From a checkpoint of a small contrastive image-text model.
Training: muon at rate 0.022, 5900 steps.
Rows from block 5 of the text encoder of a small contrastive image-text model, named by matrix and row number. Rows with one number within an expert belong to one neuron, the router's apart. Each number is 500 + 40 x the weight over its row's rms, rounded and kept within 0 to 999. All counts start at 0. Numbers have three digits each. After the name is the row's rms in percent of the matrix's.
Before each expert's rows are labels from the 100 texts, of 14848, where the router gives the expert most weight on average: "tokens" is the input token at the peak. Only what is clearly more common there than usual is listed. The data: seven-segment displays showing three digits.
# router: router (text_encoder.blocks.5.mlp.router.weight, 16x256, trained with AdamW), inputs 0-127
# up: expert up (text_encoder.blocks.5.mlp.up, 16x128x256), inputs 0-127
# down: expert down (text_encoder.blocks.5.mlp.down, 16x256x128, transposed), outputs 0-127

# expert 13
tokens: "227"
router.13 066:476483465581474502528527476541505526500500489491543528550506547465515566410471481494486530484448507540509522569559507562628489482468472587510511477490506479515535499547472507502499513464554535496486554541513469524541505499478458545426438549451455529467522512502542525515505429480554496560522418427485467452510547466520465413540499550496526476445522543512503477494466514489486491535510
up.0 105:520501556455575515479503470526446391465499540536538551485559462404537513545548489560455468509495477547483480485435525404514552531451523539493502517450543494516487465495480448451484506509462511470482562514502594487525485493557492437521463466560522529412482490477582483440472433455495478476498571478531430565475515599466471501498512561518473512490466431463519504544488522472579540519571
down.0 101:549512524479488518460522527498494549485528528522473476507488480467472421463545578476452471556452452467550465474485530543606491505559556421473476469485499494471492571563502498505517545486544421537536498508573487450492474513456499563493521605506482532442463459487474449520517561527485491470463534488536437450467517560512540525458547502499524504509508443441470516467476486470480521447475
up.1 101:584540469569471469453552448448483474508527461488525535468515499454496492538492514512497431511522577478557480584453469546473496610512549463513487418492471413561425557474456542520447482574533474516500464542487516491508525492447509437444448462573484444469581520483469442481524503566424454510452558434504494508492561490460423545443505433517591484478548480481541478486515509543558472550553
down.1 101:421586484533526505610434452480534428532498525426509479503456463532553513536492506462429494530508517466560498444473535504499460518572382646510506488566404556455467536506527392501507603523498458467542475544515489492509506485456512534565548542429438503462505551487512541515533483507543500541547544518489490518455562522488420477456478522503509493421478520477486569446509501562525474503476

# expert 0
tokens: "343"; "243"; "227"; "394"
router.0 059:460474502492493593559520450457499585524551445547545527514517445526488499390531489518506480540489551517469498499522512599547507519493517488520490511472549463534518537535532502474482445558521496471462511492532491528526527481464480557520551472465461478510583494576504492612501449498473536590555414499434451439543543493536497467554424572508446530473518462452539467473491473487454478513539
up.0 107:454506544548527490457471498520502438434503398446507403477579530523454427467514483423510546555512538520547501494558464554501477501445505462531512567571478484501493523427500548434539480495449436511567522450534499428513531469434535499481543470487596520547481494545481536481491494553449543490500518459488439462569507425448495554509547484508484543538500436516445526517450445495423501601495
down.0 109:445463505478554548481447498548583528449511504452498480518560467495514543560512505525521533521484511502504490502480541582523538478502408549385543481484572502557526564523523533497538450501533553576514458507509491489478513550546475434453417434508493502466483563487526461469601467481496560539576520510437518507461470514528533462503403484483614424481518515443463506527506551498554522572513
up.1 096:553466517456504363469500573473493483493465509520498479460479479492502516509534439529426519610549484498528493502479505525483558494520555421536461432506555504481548437422508516442472561545506514544439383501500476541551493504458519545471436513438517512474560483546437499524568496504520442572501525465536513518512549448556521486456474505506540510530487428516540506500532530486507526581461
down.1 094:534483525460474497493491476602468527553491485476502492559509536512528496516524421511475527510510511546491465512570523491504485466523510509454523526563459538503496502534505511499549467544505493454475497521546428625615477505548482462465481469524547510459436560494514483505484490474520438487434490460528533488424485444538541543453452474444426501454438570420468562552551489548384476509488

# expert 12
tokens: "4"; "2"
router.12 156:524477585493479494409416409492577523524544570510445486499525450480569521585475529536492469464505530457497491434427478444414518478548467538546511432500495517539535463528501472549550523530426502446504457489495508482452538491474520465501526524559510464532482533490462509546406469492498564459415546471486480486444513520542523527445554548493497500464498496480487488538514575535493499442463
up.5 103:463529522488515549530467481495534494525479513488501538510449502383529520536515423504433458538549402488508531490481508517515512515521603486481553535486521549485461471488522456492481523513472495454493472492455405437480436545517482495467457536515545481465487502503458464457404469541498531492476561511476476486489529489502514565515457551509546497435494526503553535400508502527520591593531
down.5 105:534460473548555502440520565462519531584600505404499546428553482440484529562510552527500552468457504468465486485489548487505538472488517463520436409490564503495537427510472458496540520571521497543513450494451523488439548502414520462503483488575438497441460469575520476555574464547557473496503460494472405479558555476516513453544509568445450542491521490489504537618561545601468491484560
up.6 106:517502497573408560519444607522486468483487490477471470526548478454557516497493484515576577510450434485536502538475377439457468519488550497504462435467494495470563448482470507499517485458485465575505449494495466517501554483437503534484429430542566431515483525543459528480506507496447509549568513497462535549545480494553535548503645554482445506561495505465460479561496500507477441505484
down.6 099:433497538492490523491512461509489530441539524466551493481385446441445533464432516517452479495555504474478527532493569518519501459533484513450513532538550503514508554551511477470512456541473552464499488494515493498547514493495517540465579581543499546526496460488498476569484566456498441429620480528476525442490520498437480486555464492566418519470522444549502515497503461504546477393523

# expert 9
tokens: "330"; "350"; "320"; "527"
router.9 056:498452474470480574519530473469447591509541457520487546550466497513463494435496508500541504540419525503455537517523517581516513565498533514503561540500597511483485491502522523490471470493478583470502548461594460525485510489509510497505419468470489506486627467555521541583482463455476537547500462502506455510524555500479475502540462590495403527454522557497484525473487528483463507529481
up.0 090:488559517478588554447483471522584410537515577530587460461502544536474488497448514488488497458426491497480444498507491556484489508539529590496522446493472489511502515540468572460502486501497454499458454479496449528521568446460440602582502546528538479496501455562498493481560546532560568503516394502504480554477497478543483486486480492507478502491502536508483463553511462498479513490443
down.0 093:488465468529495428488469478377438482494497491493449497558470495435521524569612563582448468545428523521515541484501467503577480481502485467488450493483564540502508475475469526535625534443539444478414452521476589497477548580529434495530437469407458505501493578477481519510420488534519500485440487486462547527487553466493444513501516492487509489523511470521508447464569542474472574558572
up.1 084:467508473490486492439467461536497499510624470528570519547498505478481508513514531516528463498514458454469557501438471461489468583521488432489496520522508405436529480401420481503506399499528553561497466483448487561517474492587552540433527521504462579413508535491482491546547533499498505412516441472529475477510490506465514567493498534522506498495518439497505530436568531548488494522519
down.1 087:437493495451487463484478472408547499524532522474465485527586483511455508531477489494547492487489461551443519532420534514561483412479512541458539580506565493497510519538553519478528516528511534431469524438550503486477511513524485486469531493568506467504508505553552496521408426482498496484472589449524519552404502506466502537535455553541427522470524479504536543467485536546548593484441